Rows from block 9 of a small segmentation model, named by matrix and row number. Each number is 128 + 32 x the weight over its row's rms, rounded and kept within 0 to 255. All counts start at 0. Numbers have three digits each.
After each channel's rows are labels from the 100 images, of 14848, where the channel reaches its highest value: "top examples" is what is common among them. Only what is clearly more common there than usual is listed. The data: larger renderings of crowded toy scenes. In brackets: how many of the 100.
# conv: 3x3 conv (model.mid.0.conv.weight, 256x256x3x3, each kernel summed), inputs 86-171

conv.99:129134122128153127128129123128128128128128128108128126128221128128129085132142154138128128128090129110129128165137157128128117126128170148103140132128130131137107117255123128129152128133128255128144027138127216144125104139128128188130162128131128099224094128
top examples: count: two (53)

conv.56:128125133128068090132127133127128128107128128062128127128150128128127221117173128096125128128196128091128128180125075128128182129128066091186105120128126114127187135127141128127090128122128154127087255119128178078130167119127128152112076128128127156158202127
top examples: count: six (42)

conv.172:139119016127138117126133124130128128160130128091128130128144128128129148127164127141128128128098134128132129177137076129128149128129046070244154128130133127149248142198137127138107129128128144127094007133128177108122150144125128174122090128131130150164250128
top examples: candle (32)

conv.137:119137120128154133130127131128128128100128128096128125128203128128128140132156172110128128128056127093127128174134180128128094127128197138093082130128096129124098104233111128124151128128128207128145028130128179161128094120130128206124172128127128101200085128
top examples: count: two (58)

conv.219:133132125131142000129132124133133131119129130132129127130130130131132166129131116115132130128088130137125131132126154130129097125131161140000146137131127135131085116157119129129149133136131119132136051138134144153121108135127130132137153130131133107135091131
top examples: count: two (55)

conv.39:136140131128000138128133122131128128202129128170128124128082128127131102130100073151129128128145133179126129073132186127128099126128252140114148136129158134145110126075127128129157129137128070128126175138128072195128095143128128075144183128134130101073111128
top examples: count: two (44)

conv.67:128132129128121130129129126128129128097131128091128124128178128128130178131160151106128128128000129095124128173135160126128102123129199134084058134129108130107090114197126128128146129133128192128130000137128181139126105137126128178131168128133128095177079128
top examples: count: two (47)

conv.156:133136130130126132128134125134129129105132130130129131130184129131132126129130131124135131130131133098129131141125151131130120130129182145085142132132135134118081129225125129125138130132130197133164000133129130134130118131129130197128141130132132123163122132
top examples: count: two (42)

conv.74:104141091130150156126121136127127128128114127128128125128154128127120120143155119125127125130068116118125125133133197130128098133128206178000098129121099129100034116198101132113157127114127136125186075115126138175131081102141128156120183127114121084148000126
top examples: count: two (50)

conv.168:131115130126156125135133127130129128093144128093129123131228131128130117123140142118129129129110135075128128143125196125128132125129244139053070136133113129120063123114123128129135130137130214129152046132127179125118125141125128150121181133139129119210069127
top examples: count: two (42)

conv.49:126130094128128130130128129128127128119117128105128128128152128128127192129138139123128127127074128125128128148130184129128091128127145127074078128128123128250124122166121128127162128128128135127129013128092163134129123125128128146089146128127128127152172128
top examples: count: two (45)

conv.183:139111124127109121119127119127128128083135128103128127127185128128136255116119255138128127127042129105125128137116122128128123113125112043153000136131135124122171127241127127135124128129128242128097083132128175128124121151120128155134108128137130118155179128
top examples: count: two (43)

conv.242:128128128127158127127128124128127128158127128164127127128090128128130146128090187139127128128161129159128128092127050128128157126127026122202182131128169128148220135092129128128107128129128088128126124135127089102125152138128128092129081128127128141091245128
top examples: candle (31)

conv.184:140192117128159255122141098141128128145128129176128131128080128129128094127081151169127128128131152182128130074122178130128101130129198043145090131127175152146146133069129127132140128135129076129142108131128085168052105132130128056133170129124128120072142129
top examples: count: two (44)

conv.254:127129097128134125122126125129127128153132128062128125128157128128133207137163255122131128128183126124130128169132096129128155123128090118160222133128127131129163124202129127130108129125128185130123154134125191104130136126133128170133100128125132140175075128
top examples: count: six (49)

conv.182:133108126128113104127129126128128128101128128123128129128123128128129156126127124129129128128165128128129128125130080129128191128128073069255148126128135125130255129119136128130103128126128127128107151127128121081129152128125128119129091128128129148120255128
top examples: count: six (41); candle (30)

conv.53:128122126128122124127128128128128128104128128064128128128151128128129240128160191130129128128161128092128128160128055128128181128128050088219144129128146128138218139138145128131099128128128184128110175129128173068128179129128128154128063128128128167162229128
top examples: count: six (46); flower (32)

conv.102:131107129128120101123127129126127128015128128068128134128172128128127000122185198123123128128096127057131129180115110133128162129128125101149220121128123124128162132186135127132088128114128207130112029109127174100130148117125128170135100128123128145182155127
top examples: count: six (49)

conv.200:130129124128116128130128129128128128142127128135128128128107128128129104125123115127128128128211128127127128121126076128128185126127062113240168127128129128130245156097139128127102128127128121128128255129127108091126156126129128115127083128128128153110246128
top examples: count: six (41)

conv.223:117125115128255132126123133126127128122124128121128129128144128128120114131138117116125125129117122117130126141134203127128103132128215148088109123122107125112075125140117129122173127114127127123152117116128143174130087106135128148120194127115124092149074125
top examples: count: two (46)

conv.175:128124122128133140129128128128128128118128128110128127128155128128129255129134156124128128128139128108128128141133050128128205126128045105191111129128119129127216147147133128128090128128128163128125210128128153053128185128129128144125061128128129176157217128
top examples: count: six (40)

conv.50:124118126128132129128128128128128128129128128127128128129091129128127117127132099128128128128137128146128128120124229128128122129128255105251151126128126127121231158107133129126151128127128081128117185123128109183128091124128128117126207128126127094111248128
top examples: count: two (42)

conv.141:128126127128255102128128139128128128146128128093128125128142128128128004127174164126128128128116128091128128169127158128128100129128158141099160130128115127127096115194116128131145128120128187128145120126128171162128095123128128176125157128128128091172095128
top examples: count: six (43)

conv.82:126125121127138133126125126127127128104129127111127124128165127128131225130140255125129127127115126088128128142131064129128170124128018117230106131128122129130245125160133127129105128126128186128128112130127147086128146131131128146125077128128131148150239128
top examples: count: six (41); candle (31)